Weights of a small CTC image transcriber.
Model: 17.7M parameters, arch vit, activation gelu.
Training: soap at rate 0.0025, 15300 steps, batches of 256.
Data: trained on seven-segment displays showing three digits, 195000 training examples, 20.1 epochs.
Rows from block 6 of a small CTC image transcriber, named by matrix and row number. Rows with one number belong to one neuron. Each number is 500 + 50 x the weight over its row's rms, rounded and kept within 0 to 999. All counts start at 0. Numbers have three digits each.
Before each neuron's rows are labels from the 100 images, of 14848, where the neuron reaches its highest value: "peak on" is the class under the peak. Only what is clearly more common there than usual is listed. The data: seven-segment displays showing three digits. In brackets: how many of the 100.
# fc1: MLP up (model.blocks.6.mlp.fc1.weight, 1536x384), inputs 77-153
# fc2: MLP down (model.blocks.6.mlp.fc2.weight, 384x1536, transposed), outputs 77-153

peak on: screen (97)
fc1.238:467380443457481551404498453514462526547420486564533496559503488520471511487536557522564479501485506381500559437280448481537460513387514501549509533449536405558484475506464437483541555461463482520551525529538466529510532527525409477
fc2.238:503560489547583604521529370464497478578568521568465485503498574469600567496536563496509492450496500468482535497447502482540473499583425494505504483526526575491605500456596448505446527513569500585460438458484483398499515447628492449

peak on: screen (90)
fc1.497:509498501497487486495546518535389503485452371509515452538531504499525505543514443476494456482515570502531554430576404486491421459453500476564467492539559448418515478535511509507561460508509610464569476437496417529468458546561496544
fc2.497:469499516546570499470514470523436503370479506519495584529504493473482453454500516533562597455531639527553546476616446525446579533542575503521420496500495570490472581524466504555505499479422466529540574555512503532539423417513505593

peak on: lit segment (44)
fc1.641:461481526535501511444441492462531465501493518487485485491464487452570407586400489511445416492511422486450501463617449538493483558509541536660553480494630549427489460455564472484588480450506468564514450544537518544546432502540513545
fc2.641:492557592520538466425470485541476501498406439492463558515528525505496515483589569485627646501585566454467537478369415490481511444628505458513432487452466553532583499531505433493598531443459522554539435492491510547483512510548657518

peak on: screen (68); lit segment (32)
fc1.543:475528508465478465437521558489609493533491493456491501536411515397570499434495468504491555477504444488500416497551467517559496396433526537519443607503511569533501473547628498455577498456405487461644521446503506493527507562549506523
fc2.543:572507528485600438415474518507540570514539496497501563504535550450524533501529529346536447500411522533523489521429523521464427463502480464569559508422474481500456436496500420432589482477478521569480455545432537573465482559503517512

peak on: screen (100)
fc1.173:495502535552455549475518499533616465645444570470485519557522516415499511551481516498521560568520566509458566460648500509500540492504540418508475486504449488470488500565364480573515499590493543497532462585600448550549520527519324508
fc2.173:489475531419483472460507541435507537476500589555542480491504426610517482588576484483546460507484499454447488539498438528527423445579449490559542458513477558521494397615511495462523368481523536427502491469425520556551494531516587554

peak on: screen (94)
fc1.188:528596579529529413436533464474536469420494460499572401493496505412499490544509496496461464496522460480493486363467496496489473468524565539440458522574564476504500499569458517400509580478403506593501439543594542529510541489495404653
fc2.188:496455448500549462561479527591580504486474560447541576463478532513517417504500541494488528575474507468506427492498505516368433601400526491484482490374470497496497557464514514510460553494559567546540484521489486529447547465519462431

peak on: screen (89)
fc1.31:492494528501471503537472522533404504546539466498463478520500496486440543409618478470482541607486576468566522485539511520459559485507470500462518568518456470458507446407496540540504507534555643492524503454532512546483551494472487425
fc2.31:589430534429503441524465483573473431473578436497533472582475594475422411516504541459524524495491585596471563552482531475515505427521508499559527455499467419513494474482504452502533467461528530583474547507489484402528406463460478568

peak on: screen (80)
fc1.87:513479509501483543523486499525495556411480515534476477460546493539548491569527529480424478530520556454442446520445501573506565582479539469485506447505511377555551543414484508570551448566427524491500426470561578470479505523460469499
fc2.87:446520471479484530495530524573493548433557446519510470520512603515462540545475523485443430586511515545535488495534446484576477536502482563499474466491609472529460543508497616490484528420403467453369441514525518462498492471530675467

peak on: screen (98)
fc1.591:504465504488490606592447528505526501558522512503507491489483504527479485484425489515436503517493478503463539506457501450577446539609537525495457463471513577440547492536480496475528438517500515498398500584421478581408510504594451460
fc2.591:480523409666459545539545455538428451515496590537460524451461458528544491444458560473496519453558499499485472450463433507538487563534430499530496501478551506562531518519566524518516440467501376528525497424494591415470574581521520514

peak on: lit segment (44)
fc1.741:486528536564491562487491442448499473488452500551527432507504502479459444420550441485449394489507414524556540552520417537458494529482583517553489549480499493418407438501479442509515536529449480487538447509499500423460502497541503443
fc2.741:519521495480529423461470515498596477565556527460497548430519478426532493523586593422602459443508496414502464499467485536507497416526573511521410579488507468505536401557462400449578419447493529477454502541414502509518519499493564504

peak on: surround (100)
fc1.700:478570517508542553610388528514468466595589502487471496499503489481441530547425446531488565577530421418462524462581552526473427482576450497592528454508468533503515516532502465523546524461490479489472467456634500510500503512458465501
fc2.700:455539578499526505412457515430425435498515502415430573601480553493533470534559448472510502527492486478447483494505498442506466472536550500549467542503426499523435523470402507559541577542565570546467509611452413453580538504448652489

peak on: screen (99)
fc1.240:556557501538540550477498522496501480516512563485419421538517577467489463526473523454491548502441463494498496547518446511421518607394583560510436589508543526436529478527526514517423458400425548494561509463471529499476573502422476477
fc2.240:655552473473497469503485512506485450490452521505615468429459559475538464566496434550455603507446457537572452527514567488397510538561493521454489494469503614516490511479525589429495481482494488545589540438533542594399417526483599471

peak on: screen (88)
fc1.656:540459477464485443499509531495446498545473600466450560485439534536506386484496509534484502595353619551509420526434451519488469488485503491495466520521513600482513503495523461500509468474453546511509487467459568543519336587556602505
fc2.656:535546557432480512522495482460553476540548536499552456505503521490415588447481525482484495447483619456482525427508393580515522475572500492454486500478588598532483588474512501511454573477587470521491454505543496433504517506465414599

peak on: screen (100)
fc1.399:579458517520526472590461578410508441367576502517523412513491504505517488558438502424535461486458474496391550571505473522372509531490588495602508426601459599457500413500501507490492459438486552526514492446521597485502565494414456555
fc2.399:510448505519571505559504532512621460439522549546537563531447467491503471519491549487437501549536401518473431504510452503376482599412506463518477537429562454527460573610502477475501539464457505566556479512498372510563513441520477502

peak on: screen (100)
fc1.63:498423550500420434510437472502484460537523500569514442516482417554493512549519587500561511491504493529527605510491577503592456559557567460553560499485486512540528524474432478443498516512486510521545487513529452500530478524490574535
fc2.63:525434499546591447494488487532523574372467539434569484512480588420482478519513544497479488539498557478495388542557561496443566530517408499521567529455538488497385490532375479499426482465603515505579475508553502466521500481483618478

peak on: screen (88)
fc1.446:501416522520493534392571460543493513605499618495504458461529503505485522300516456531515515489469433560611496545489561460504553563559535484548467500516524477471438431484484504488455540469448523479467501528499511468462495515550541448
fc2.446:519576490461500471479423426491463471567492505436509631496496484471458452529346483542362545486553505478519406608483451550495556491512381516426574511481526497573478499499591547469499509457444585496485479479510472476477441608514503491

peak on: screen (68); lit segment (32)
fc1.649:501482495545551527637550466522595490568445509610500485544480464387442490580531560499511325547489539444530573516507512455555556591507508484501472517495482465559547424490534523508510450505363476508445414468516505516526465522496524515
fc2.649:557509514581432456461474577563499574482548450478536543458413450505569541447472478531471486499535503552426514500506494500589509504488535541493579572464516485569493580511547488548432548495490547518497511530469491466560501485509529554

peak on: screen (98)
fc1.666:508525459385490557471464518514481516505608520466495495531491466494530510505497507508566523485515534533661530549520513495569546546495426524592557533486434447508465486417477475465496571509527526459488511481505382432516463496463547518
fc2.666:530497427451585515466505483506473495549491410461572534473492533530575501544422529583487496501538551558548469543515509547474571421542465486492490451461445415570503512553586500521503453531516547467580511584504489511509396457482490448

peak on: screen (100)
fc1.404:499581494489435502444553521496595441542534506465529534546540486448461510541355525431491480509473561553475575470598509532503493535546562472544530522460518488447504463542434454559502519531526499493516568529564502524559488537528421465
fc2.404:515546461472565451429435515507521615488534562507477531516607379525472429509534469522546476501508565432469460518512485542478431396468457474532517427488504567447449569536452506431499411459574435504512449536495492531591470506527591521

peak on: screen (93)
fc1.471:478465477577453525605576553553489482439466557538465496528543479514381413521477421498517550527435539466468552541502448504530471471481502519454499471501588379482487516429521525482423448483517509477456544415531376494510479489472573498
fc2.471:532546495539588526497525599444452468538405456378521497544541556544535507478633448362603483449311669513536608496452524489538488431404507441474403505488499554507521458495505415565545493477485406498508432454519510523558464500500492620

peak on: screen (94)
fc1.325:503468583450517495495608492452486526474507534501484475483532502488476507461507556529478455500591524558462507476451515442501559510403489484437493516582531361408410485499523542492466500489523509412521482538608517506538443470447509452
fc2.325:512509506457530499494571402480540466453524503486556543472525454537457496515452416501524470547490494568501500532475504441478487538468486483484531436483523543492485516568559516532427559497571519444537472423446528501557605470566490492

peak on: screen (100)
fc1.174:491343398509523469514495582475486506560538474499534554555481493467534499593490568539554388480480456528538446459506416499453466506498491482525525535504481499578513474516501521578460596532580486511463574516488354559473459510491513559
fc2.174:469288519557609584616501489491448493557512503491534528516519610511496525493557522503554495411692572521494443499541500538508399488443435555553502512498536540407586466541596460453557398502495522535505466518464449617549488505526432486

peak on: screen (100)
fc1.767:516516521510522555374516544497541537483470521535520503514491552510497511546412572537462628580503474537500499618480545502449510612518545540487404577480495500425575446521508449497479454488550539513536466450489593464488493512466554477
fc2.767:646490402444502455512567575490427489528439465521496434460428488515532532541512409561563569489520504528514482427454449528423490470626513543475441525416486498521502477430552574461568407473529451531539516355483478570446460462458472457

peak on: screen (100)
fc1.12:504432493509660416452486504483583538526580536587490454511435486503534500457415500513456543557491486519456487498328493501481511556542521500585475481500456564498460551579527532486486532510497525526543488498380517506506458539464438469
fc2.12:436567565488506477496480499410515498463441466476470533487382505494412413496513395553411502497556483465479469518501561455554534572514472581509452519484433455512510534520526473554500422460519472490533479496564449523568450468516484496

peak on: surround (99)
fc1.500:482512479470526534584361520518492463537529528523530489498500485487462462589517476493521501520512478376502507524507545510494477491509371498537557480560465462470501497548444506500497443517443522477457513503503515496480490595434339500
fc2.500:460495500442588546489477461434468390499547507416504570543507560497508474520590487473460505500509472467482480501578480428490489440457542367562498519506434479537544513440417501599491559454519567508462534515502497483475554517448541542

peak on: lit segment (37)
fc1.34:553485506462493507599473449506438552501541504577498494478486498501498554519491549456514565526503498538443491413467512485584511515483535501537487496504528471532543530414458581503569463547493567520443560489492717397496600573424506501
fc2.34:467467449497492519540545534523500546488530384463504473552514530556528481458494459494422427582539567506558547495481422495534448504524466479515446478508526386524499517471502521538474507440382502468474501528517545455478459507508547457

peak on: screen (100)
fc1.507:503501560596484614629424488514595476496479541523519538471534486569528508496458499478374498509484497504467585463521496500553414547551469594530444509471498561488506465503470480495576454470517478513365497597455458605449502521578459510
fc2.507:506503394607505488491502473554457495530499560455452551494441489575540499418483540461530498437555527449461432466432491457482502514505523455528539537417553522501433500422595606538505444456501427510555455372507643398483546600564500503

peak on: screen (90)
fc1.699:493495577507510505526536505565567509665541571524489524506500485464497446436485515551467358543443498489568501512558513499366475376430477522531472447516516490530423475494499526406556524477413467452394550482470534485509534516548481482
fc2.699:566507494509485460399448498463588578513565505497480498471385547497500492477400443557500439432516483499405463471494451502573522539554520535446471537547510551471486486501558504500477526481445509483407445534531539499539511597596509545

peak on: screen (94)
fc1.277:558328551478505459563493492578495513472570570538474455524518553507546517506466594454531449520415498514479576411488529423500548644489495500511502451479494427495542478469430633554361528474529611610465528524517429460525522480506404505
fc2.277:492498528548478538473439555428484480530493438492451496499472565515489472503447480526468533511517540528482540578518503458563471435529465502483544551540487461539479446296570486487528469413503513531493503541483509488489410530536521538

peak on: screen (67); lit segment (33)
fc1.224:490521476539574424400508492466502453441488556439438523463475500423551433516474433499451526500487414511500448459522417492480521487503488514511505539487465535545408454500570526500582533504483505521567529503528440520472456458454471506
fc2.224:482515492507522495469524490495573571525403458556399577513488496488503471520561536474521502468455507479518499492453466474439370534584513477503477469467470497512549510411565436518607531546473569502519397488511527496531464560570558487

peak on: lit segment (44)
fc1.729:480564485557483459387424521486597487457449490532516516464480492371551463454505512529459443445571372418590518412546442438514539464494536509559345590491556557505457513513623497461469457487477561481516468518500572527497571441518434515
fc2.729:505527451473521459434508508526502498588503455496436532509506558507527484457573535491589556446469487452462519451516498433496467448539499516502442488484483546475624470574480394554526479476471558528420437461467458606521488489545515470